{
  "model": "multi-label image tagger",
  "dataset": "cartoon faces",
  "train_examples": 203450,
  "image_size": 64,
  "crop_scale_min": 1,
  "horizontal_flip": false,
  "translate": 0.06,
  "color_jitter": 0.2,
  "arch": "preact_resnet",
  "norm": "batchnorm",
  "activation": "relu",
  "depths": [2, 2, 2, 2],
  "kernel_size": 3,
  "stem": "deep",
  "avg_pool_shortcut": true,
  "widths": [48, 96, 192, 384],
  "num_labels": 47,
  "init": "orthogonal",
  "residual_init": "none",
  "optimizer": "muon",
  "muon_scale": "original",
  "lr": 0.014,
  "momentum": 0.95,
  "nesterov": true,
  "orthogonalizer": "newton_schulz_5",
  "adamw_lr_other_params": 0.00074,
  "grad_clip": 1.0,
  "steps": 10200,
  "batch_size": 384,
  "epochs": 19.3,
  "lr_schedule": "cosine",
  "final_lr_fraction": 0.05,
  "warmup_steps": 1020,
  "weight_decay": 0.02,
  "adamw_weight_decay_other_params": 0.01
}
Rows from block 5 of a small multi-label image tagger, named by matrix and row number. Rows with one number belong to one channel. Each number is 500 + 25 x the weight over its row's rms, rounded and kept within 0 to 999. All counts start at 0. Numbers have three digits each. After the name is the row's rms in percent of the matrix's.
After each channel's rows are labels from the 100 images, of 14848, where the channel reaches its highest value: "strongest on" is what is common among them. Only what is clearly more common there than usual is listed. The data: cartoon faces. In brackets: how many of the 100, against the usual share in percent.
# convs0: first 3x3 conv (model.blocks.5.convs.0.weight, 192x192x3x3, each kernel summed), inputs 0-95
# convs1: second 3x3 conv (model.blocks.5.convs.1.weight, 192x192x3x3, transposed, each kernel summed), outputs 0-95

convs0.134 088:499539489481491498493454506547500421530481499498456488486480494473519466515485522506470495485541471462522475488485528504515537492466508531515525522517509529510421503486493497508492516495471485514471524498549499505519499487549513521482520508500493520502504456507516485509474512517515505514
convs1.134 090:436563509513550473541516535539491523510465491494487496533504489519502516478494448513497489491485505516506498466529495488508478530532521501472489508473482497531514526499495469492545503526517525529499488491555524533461488488517472501507510492473444524519489488477456470485521482503460513517
strongest on: spiky hair (67 vs 14.1); pink hair (33 vs 6.2); teal hair (31 vs 5.9)

convs0.6 085:534486491505525450493455502476501467474542487448445496480492493494446505494558483472521534468494473518485486533496478488482525480503515500499495445501523474464523522485529512504481501518506561518519512487499519543436497501495486505493533477498534490510440481475493510495527565520497507488
convs1.6 084:485532523499456544517493496451488439522497519502476516475518514459489507480513476518526503497512530482489496525489536512484519494528472491509491490539497499492529508492450476516498514468502488504486497501466478499496522495510475507491472449470507539510525525514506501504520479511503552580
strongest on: moustache (57 vs 19.9); winking (54 vs 12.7); freckles (42 vs 20.3)

convs0.118 077:491477492521520484472462510475492449477504497469526523486487490461513498460503494497534487486494505501516482523491504533502504531511507491516521457519505516454489538463464501479560465504524486506499472495484531515468536476429503494511529491494530498547486469453492492486521491574473493480
convs1.118 078:487492458495468490474519524493496591551483505556489496498513513507489483481539476507497537488463504474518500476504465509458494515504494492525483506541525575484469489488515487518522504484542504509497525523499504480508481505489525494484454508492460491497464484509493518509511527470517506466
strongest on: curly hair (63 vs 14.4); neutral (33 vs 12.5); crown (28 vs 9.6)

convs0.100 090:477544487479525505482553493421514483471490472488486507493482477509502507484560506534489487492525457429504502483487519489508477512483530457502522487438484530531468437521490492488522469495537501520501471573492495486513518477489501523460488507531479465506552504496507451489472518486469527508
convs1.100 083:522533493470446480524452540409515515487515498479459472506511468504547479511511456518488580497504494518470552463488498502470499533518467517486519475542535526445498509474484532524513489485465527529516535538497519503512510525506484471482524467482508522533524493490499520484523486518504472496
strongest on: moustache (97 vs 19.9); blue face (42 vs 14.3); long hair (41 vs 14.4)

convs0.141 089:485524520493466499493464480477489602532493521461500512474519522520489462518480456474476505499512489483534511475497493502479504488492497486483474492510481513502499476498478455502506531473506496500455547536522484492506512503486522495497555542488526541527492509484485589531500468483455526460
convs1.141 108:469501470575526492502485519494471463474463465498459500487485500496476457481494485507520533506445485500507494506507511482501502504536492500484506505505501500542480497510476479463505494479494510501511472485559516467523499481497519533516471450480432530478503476485482476462485493507487445481
strongest on: spiky hair (55 vs 14.1); pink hair (43 vs 6.2); a mohawk (39 vs 8.3)

convs0.187 086:508521509506521470506483532496448445485531557519511489488461487464491467474526479502533512479504499481524487445477500518484503486507497497517486499504582501481517512497533518484450547526546496535504486513478491478471457476518473488488499514515545497488521467474489542497539481536502504460
convs1.187 088:494487491522490550474479499517480516541508488478512491508494545531509524501530476505477496527500490482476498497510499507505507522513477504476482500549488526510469505495524460491488497461499505522518504492538502513513483509486527497526531529533504512478484519486518556508510522481454493483
strongest on: curly hair (80 vs 14.4); pointed hat (34 vs 9.8)

convs0.78 085:482495513482475460549484507538527512482515500488469514494509477521506509501474505496513546528561501500495463474478493506566473519510506527496481532465508471495511513517503484504476466498517481504525481521536499483504487488499460493495497519474517494471485523464494514500463528492537532477
convs1.78 088:444500488518533468493496512518511493555455512516504507491501492467491451490503536485478481488453498512502523494538504485468467521502476520511523520480524535530503506477511483524528524471522546495514496481538517479546476474476476513497476489491479509514526508524501521449515520465486501491
strongest on: curly hair (65 vs 14.4); pointed hat (39 vs 9.8)

convs0.111 092:456528510474493532469430516500541505504516514499488530476523487498512466511538518511498562492496468494506505490520485505478538474478521492529495517505471484513450495506542468498504455462533480459419507510508488523506482531479534435533504487485552507543530536484518547497476460531473508491
convs1.111 083:436494484503494469521503529507508507463471506502501476437506518498504521501493503495475506512494501480500469533511504516467454510497479493487531496508484498475468480489504496502490544516480508540500499517501520469504532453463490491558518455460410470500469480496497440463500486501495466513
strongest on: spiky hair (80 vs 14.1); teal hair (31 vs 5.9); blue hair (28 vs 6)

convs0.63 085:503501508520504481482504490519479481487492499511493500517482491473529497491536545520493443497505484486503488515490510477494482486528486481503495496481513442512541492534512496458523472506488505490517514487445504496482485531517545515505517481507472540518527489457510503474467486495537492492
convs1.63 088:510491492487492508480507495501495507510510493482508491497466492545477492484499502488483486533496494488502481481512480477499508511466463502501487483553469554513507505483531495524530490489510503498507527526491539494495511472496518468503514479499482482501493510497489521525513505489473505472
strongest on: curly hair (100 vs 14.4); pointed ears (47 vs 20.6)

convs0.146 080:489542468507489468480450475516503460513526486505448515451505517452459485496585488509506506486536499509485516496464497485485487472506493495503508475474473495503518497478552508547509514503461510500491526495501516555452495493530472518490511494480496491534488510516478487505496510481463474500
convs1.146 091:512533535519496526468513514504540437538516511496448528498519528442497475463514515539501442504536521503483508515468522504485521452509499535458516480414524524527507495462467473514461497496521520515521488501487506499498518492454500503485492487480505503533498501501495492493510506506512522550
strongest on: moustache (42 vs 19.9); spiky hair (41 vs 14.1); top hat (33 vs 10.1)

convs0.5 072:505511531540491475539554451475480489531514534522452448459531463503522481490528488500537508528488483511501470516511517492471534515470495514483468485449494523524531498511463509534494504522499504511514459490468515464447477506477544540509478495477498513486481475506468495477472514512507504455
convs1.5 090:481518508485484551448491521505534529528511446460501533490518485440543445465520516524495534498509475517492504489491483502462517569513508477497554483465549499499521484458492537464503500511539502483466516479517501498493484512514515461469522501518486549504472467508509493491499463480511511476
strongest on: moustache (46 vs 19.9); freckles (44 vs 20.3); spiky hair (37 vs 14.1)